Rows from block 4 of a small multi-label image tagger, named by matrix and row number. Rows with one number belong to one channel. Each number is 500 + 25 x the weight over its row's rms, rounded and kept within 0 to 999. All counts start at 0. Numbers have three digits each.
After each channel's rows are labels from the 100 images, of 14848, where the channel reaches its highest value: "place" is the part of the image that holds the peak. Only what is clearly more common there than usual is listed. The data: pictures of board games with random positions, seen at a slant. In brackets: how many of the 100.
# p10: first pointwise conv (model.blocks.4.p1.0.weight, 120x120x1x1), inputs 0-119
# p20: second pointwise conv (model.blocks.4.p2.0.weight, 120x120x1x1, transposed), outputs 0-119

p10.59:493543512507511511497531504490535521467492484517526501465479536512560487500522479511533512489475520515494469557489490552488512463479484509457466485495464488556514491475503483533493497511496460519450551510488498482464504496494511498466479530531506481451528516487474521467473478519470467484590500492492524518535510489514499528511486518524498517491511516528503486
p20.59:482505500512527553475498508489479488479460509507496472496485458477468455486492505536485489472492503509434463485505504490516463522503533506515496504511517480548472469434477535472443524524515488497491543468518448545488517472483527458490507516525476505534487497461498491462497491512473520460529512507489513456495527480493503468521478466529481520503471526490482498
place: middle left (28)

p10.41:478492494491503456517488485463492482515532499466498540542505513522557539488483518455493476494513513512498476488488520493513519467545506480506523487509511456492532524478480488486498539509509480489513472467466530468456494517472452494507502490501448481494471502509496536492529486513494470489459519556539507470506541469495516479470471494431477511490474439500495508
p20.41:461494516475506502530525499534462498452496519469475531478462516462497517475497521531512529496524509494520520560554495474509536494450491503494460458495519528512498489500511482486502499477453523501501486521504500539525505508516481513513549473467485491498487536496487484548487528527507537481460487506432554513532480533505503508482524521521492496533481546497530486
place: middle right (35)

p10.63:504497457523494486479475495519507517449491481479489511488491516473498512529463488520474467519477485479490465487475503492507539565491421529504497535458488486507470490505505502510502504501457522485465476478560495507475492482491477499480483495518500495474517524469522508470489588492490494473504521481475474468509527469503553455447476509520465487498521505514511503
p20.63:496534490487530551509544488533513494537461505478512501486495428444478492492518495532485507492516494518474518495494511473499533476490501480504490483542510520509456546543486486498467508546530478505473519500541542489516491514505475506464431495526520543456464464472499504475471487479546523492497539549491538511473504507487503500489506496513500501470496520502510482
place: top right (40)

p10.43:459467522495432484480500526473505566537509584496525494533474524560491492487511522497489522512523468481492491501492502485481467537470487486469514487525471474515517493480525506495479472516455474476508441472485522501503525493494497501517555498531503492493489524522490461500496491481492475479522494469490482486535528480481465511499497515555492458509471489525492506
p20.43:493512553510510549535512523483512513557493550464497494491502452523523536493485503523445473509497505487511540479465484517483506498569506490484525526490523491478488503477543515529496483505513483501526512531521534513526482498514528526521479493528470496502472466457469515565502467498501498460467491470522494542506511513507524497543496485494494531488542471522470526
place: bottom left (78)

p10.15:559477526468455514485485486464487487542517464497495516505506488513483510470471529497502466501495467460478478495473516451468555483483476526496542491504509527476497550500510469510539495521506435480554496506466496487500501470447509477476480508474473470526473517510462481472492504480518514490493477519507536485516498521463468481508490497507468550500500469501540518
p20.15:458552448508495492448486487470517556499519467503501496517475508537520448523514504499536523473492464483518483500475474514520492511488517516524481475515469491522524490474505489459511456507492511465519512526541515520454477509515509497477491516504518533496492497541495509500476515469463490505525497517456489504441538494469526475528474522447534536495504475521452518
place: top centre (30)

p10.62:488503522461500520482488491468497511473531516508495461528512512506555444510487492503483489502481526537508520500497520483486466521509481499522501519494550501482505545511566457474489507509492518514503497532542478487529494494480510499511492481482552475495475525492481466502516494530450474506452482476472512446515517456488544502502502484508464541485504574498538538
p20.62:532510524458507512463508532470524486490434546501508482478485479486458442517504514511499488471489522535492527496470503475473485486492521491474533461511503517488471485457498533519554504544505526521461519478505430490437511517476466487513534489468510493509498536498491462494501515485505539496509513522491475489500500505485493504470513476540528465525513459538492504
place: top centre (29)

p10.49:495481484483477550481468470528550496472532473507483495495443484448504482493458517501481461514491517506512486559497535461546487440503462519487497514469519510535518515507511514516483493487465525494501511505498470487496491495484498444507447505545525516483487498485499507480525516537503508512516497500528492484445440523474501483521517520479480495485505458499454477
p20.49:521498520498511490508512516541487434499514495516469546499541438495524506521488536524477507496484534513477515495519489480485515502454471495469491494510489549495500560535536464531451509493490544505503508466520487490480461491522458476472489504474492495514489531503504521499475517492488466496510464475513548529499523528517543543490482535480509539484487510482454464
place: centre (35)

p10.66:476484479502475485489501486507532496499534490522487502505474495468503562504514460504484494523514498501527503454469513510526559467519513497501479484544472493471502565472577496491514511516497467525498494490484479501528483565516443543480477481517508475448534480529529458512495510527514524483474491477493484480505501486458482506548504519500483488494483463488515482
p20.66:489498544496537469539524525547517472505507478477521489543525537481519493511519540475505484549452497484480457507508509535487521520517512503507459518496541491523497470528453466557483546501479514496544486507477491522511470502483493493459505506493512487510497513488485509488459535451506512473494511487506459486486490502538507492479541474475515537558513535522474523
place: top centre (37)

p10.18:493474505510512461485478479480527485462508467452529503491482476498522533531526483539496502475510485512502477501505491484494554512510474461527501473539519492539498507514564509494520504539489508538477483505523551544485516502517518507500508471502495476453529491520503477488499476486512476488531485472445462468492507507501434503499494485526498466460478490500543572
p20.18:505471530506499528530496490464474486523506523501502517507492476573527497502490538462426482513510531523494528454463481552478484527501510485498497496531492564486514502505458476470476480478514505514533504451478540509516479470494464465490531523466520501532518487486500526480509474514541492476498517528493461517525495501502488495473488480488447520509483508512539533
place: top centre (33)

p10.30:462507484502461515523550484490496547489497494492512514482540551497549514495497506484487518519518524527462529473502486524492530562539505481548493526547490548518471530495471510512535497498508497451496527480489517530502461549522511497519509492499500509528517461501482499501490468529514502494497483459510527559472540485548496497524513455515489519502505485523539523
p20.30:472478484491522482501550535458491479498452503499511481474430491518538494503510500491493495532495500548454535436517487474454470473513516501481509524495506488532471514472522499485500536486491493489474552487503457506512523510507466457522475504527487475500488514453504528441487496515476520512476520514469499497472489487511476523472489495524473531456476480458478520
place: centre (40)

p10.115:492509546513529500517476551487493488500516508505478474459535541527542501545503478508467495505509457508541470498474503492517504505491484464513452529540508476496482445538499486492523470485476481504469531517497505522485574513481502501465514456485504477508530512504499493485491508520527521497482508459526486499493539495480489521495543509521476542448514503532461554
p20.115:501523493480449502509530520469525474541479479507516530473525528451522485464482516528502499507533557500543503472507488483548477499527507484504470493492499491496533488473479502495529471555471521495519522485521502499466456477484518489488472506540517523509523513507476532526510547470513473488494504509516532476486489482520440533485502520491498492468500443518516572
place: bottom left (26)

p10.94:505469480527491494518508528448542510473488481526488463516556470482487469499523500506456519487518476522493474440521534483498477493490551498579527483464523531552523486498496478489461495508542516509529461457470498478493516496524498526473473476493459509488505542534487526524506501518551488516519486479479492490493494493505485510511487519522542492466481486494501477
p20.94:521463498514492522491515491526505499483458483501499498528512500452568541514486538571504447478507480509520498477543465541490489499469485496450448511502455497523555525495520481526504484488483511528523517515514517487480487494515517563514534534504547543488497489547515487508473500492518478499513472488481530524469480469530490494525528506506494490518490490504514483
place: top centre (40)

p10.44:485503507471539513484508460495469560538539528476486476518492483493541498538499506520496478473505455472540515472510483489486538557508499494492482490491527495508509488505548486462522477501490457518489482504554435510496504480516475488485488477507514495498534525463461523526500479501519497491539477478513485483488490492460518451489482488466489490460448518500458460
p20.44:469519524506504477488506471510522539492559542514504496480496472510508525483490478537462516499503456505452509489490472493495472490529509460477511491514512418492508468495504501490510488508551532470502476487498525544495501529485486510520475537508495505457474498497471513510543506531513520500494491460506518476516510521553484530507553450464519525455525499513541538
place: bottom right (27); bottom left (26)

p10.93:496527530526505487505509499550476497477454501480509488471530538476475494464509515497532478526500472477501475522485523491509506514516501529455486486453512530504502490521495513526571484552525509506468482555498495511527517489498489462475540477499483518465528481487507506538507537448504493483475432510510526500502461509505522499556525500488529514499518498561491471
p20.93:490511528504498514507546490483500557508505542493482466464520526517510504490514462502501510506508504510527489520460491509431501500564502487461458531480498515492480482533512524471490518500501452544522482515438511514495514491499514538514509478501466511538541505503526486500478533491531460502450497512488518510487494484504515526449493561444462519496520495479478501
place: bottom centre (32)

p10.81:538515512494526472503511537487486519514456504494515501479467479476539485521508557518527519506483488501509484486456504482480463529493455475514499474491525529481533504513506498446497464464478486470533510513520444483498525468470443493495506521468485503496529561503460491494498459470478499517448527482497479533495520483481495483560521485498492476533500542511496470
p20.81:460498497473505481502489452464526532471522460471487507540535511515497537508481475501478487489518514469519564573514507476490523491525499550473498465501513511465548529511515511520502480518513534543527509491516551485494455519514499504527504506458501478531485514522502515531515457509498499463497529511491498519506503497502499491487459544446498479483484542505536527
place: bottom centre (49); bottom right (33)

p10.71:484483476496500526492463510501472470480506496463506492491505482461457484520498520519497464521471506485505473504513489505496494508512501528482461476458478501468508484521423500494494470507473517488516527483536471454459460489448520478464487503473539492531503519518509472497516446473501490517488443482469501478477483516449515471526477466550517462486477514474469467
p20.71:486481513498509513498502473480472508455522445498500490510515477506515537511478532503495510459499519459481493491557503492482449485501508503493480513451480510504516467490496454528490499568483510519499557493493535525506472473548502519499475502485511494492468514438494499515492452464537520502518486537468503552479527500483514471535484471476458514527510464513468480
place: middle right (38)

p10.50:434537527495536510468531494468545548523525507485486497503538469492521480492484476489478509474502474488480490446509490469495465514465499494512512477490497492499504494538555518507508505495497483544529509483512515465488432518437486530518486491517556504495480475488529473484479513515518521490526473481495478466465494520479468501482477506534487482469545491541472492
p20.50:463503540456464503517509456497507503495505499490512483456536541519509485530512515525522527526520445489449481475527464523497461515465499468467503510513477510479528479514505521462535488514484469510505474460471496500524508545488539517465515495505498461469527506488506490518511516547472502445480514481508519501492501496552504535551504486523464496467501512480531542
place: top centre (52); top right (45)

p10.69:495475500508479489464493482491512487491463509505468495504503497499498478527483468447526541481487434493494485465559504478549521497492511499543523519467517541537494505522511519508476455478508508502518515532499492504493503488498530476491504530546519544472502537526454456511496491551503526516480529488517472509510531518507504486472449500452514474474491536441480508
p20.69:514506450483523520505520452519505508535530509528483485532495496524522521513479513464500490483531468499508553488531521533480528515485484501546513529502487511484526466540487473498423510513544535493539543474453494474523502454518506546518506541491486503505504504519477538512495500517513515526468490498522494511484527511478506482458532512498499477536444530537508479
place: middle right (29)

p10.101:515544494547527488475537483480471498490569510470515518559478486540490497484468494485478497489471472509490487467474517523501521487477551509512504534503550458539485443526509504528479543520464526529491517526565483521510484476503535489472488488524494528495487458505510502467488484488499528512528496503492511505495464486568476488508507506517478480486499480510524503
p20.101:539516511497480527481481542507490509483482524511477528526432476499506560492509514512479462503521498511499530458477521484521497486533410457481541503496493460516573516504494512511454493538522536489504489508527467486481529517529478531509502500478485490478473479508513503493472533508479480513491466511481492482510507499493494490526513537519491519547500530493490446
place: centre (45)

p10.72:538510492498496521501525467456472508489543567483454512473472472491472471534494566518483474526487486479463500516484512517476515513490487492469528489491494502492493480522498514504512514483490505519523500530480521508502526575442534504460538454500486471542485524483479470460496501460492537522470522484477465494509465486532464467496525511509511499481477488493484502
p20.72:520507549465444477467489484509504509475464537525511481509497512505541521504529525507510536499441456483502490531524531493520485514511471501559459484502453527465488495505500527540551486506501515497499493515464534493497529511511499538481543477527489525508521447541507530530520502487494507484531456513500546508523498478509486535536517524502512495492491453510525504
place: top centre (28)

p10.16:480478497484453486495500479483468448476489503488545494514517483511552472538479500436501470483461510478492500480461496485482499556504476462485497469516504452481492508462519486481500489487524479510445501476544530507499497493503460470542479519490493510509548530524437528515491499469511477509506464528515534489481512483513482468521483487502518494499446534502507472
p20.16:505512503551492519532465519499445494524529528486502550518480496559461475521516514494486475486487479517503470498462483475529463526511526507469514490510453440526513503542501486531517460509539506525504529512491529478532476503531534496505463495523489476534460505529470489506519520521527499480477484516497520512450514527497478478499507495476453483466500471510552506
place: bottom right (36); bottom centre (36)

p10.31:537508502524522510505544493509467525444494493442506525473512515478483467511524452488490501490528498518515479476482479514466481549502474481509493509458495468527505478499507536513468472486477460551496502499475495475503468516526507533495501498499500504543545472489455505487446454468502532522519488497460491503543450515526530517497490496526542487548513523520517492
p20.31:507503457491478495516535502493515476479476494508487486526488431453471450526508529517445544544465461525504546467488500531530476519507502495455511496508536491515515501455502505493471525473476540503514517514518471515479477466498498449471456516536489493497476506466479522520483464496481466483511489537483481514493507502469528499510478499499458469527515480497475535
place: middle left (39)

p10.84:491486495494506503490495513496472485552501500513558523492476460502503484560509460473504457519481479500501485488504483495521520560494477491479500499467541480506517520495528510515526494485497474468476461479469489459487481472473476463548549498496496496520468485476525477463516493494455491582460536468521523482491512493473470480492484521480476520460523504464493512
p20.84:499485471555490503488476502527499513504498478536547481516510466493458505527510497504473468524557524487507538483470501492484522484486499539480513495463482530494508481486471462501465546482515501448477479503498507516485514493498489462510534486484533526464572459524528484524546524539469467472499493453511494514524468476490483469525496478512554518499485498484526496
place: bottom left (59)

p10.5:517483455477507484490485538487523520493500476543517475495517507474529441449537486487504491503485521472512495505498516497494504480523459560490476486479452474506500481491471511496516502495491506487519508505496550522526486475496452519502514474498478503486519544472497515459492480490528491558481577517499490480482515484467488462495465548438462485502517495485523463
p20.5:516507500534490535514476550457533499501461479471496545447517543478457481486530491522492494531512500500483499503460533478497475549518551509506508522537495506476479513537480544529486521526480493511530482518489526521536478512504550511506513548484492504485502513502539491513528521485508473501494513444500533521477526489555485462487470472485491499463537518499508525
place: centre (46)

p10.28:496475528478536527460451520486505508502489512501485499511550498482454490480518470442492500493488465535480535470487470514489478469503473508487479478498507496514487459509502511523477465477488505482493520480529502532487497455525512518526465461484461526473486526487457475485494471470501497519502482530453536496540520504545450491493511469530481529533478512498435536
p20.28:545458501546508516492572509507535519502546501533496528485497519482526486428518504468487500492473514508474461466520549521527499541492466520486497498507523518456459493491523488493517490496504512540488496501504497529502486508509495503551551478509520527499496539508464485449483495486540498492523475480504509523437497459516484514493514503507507484512466504450502531
place: centre (36)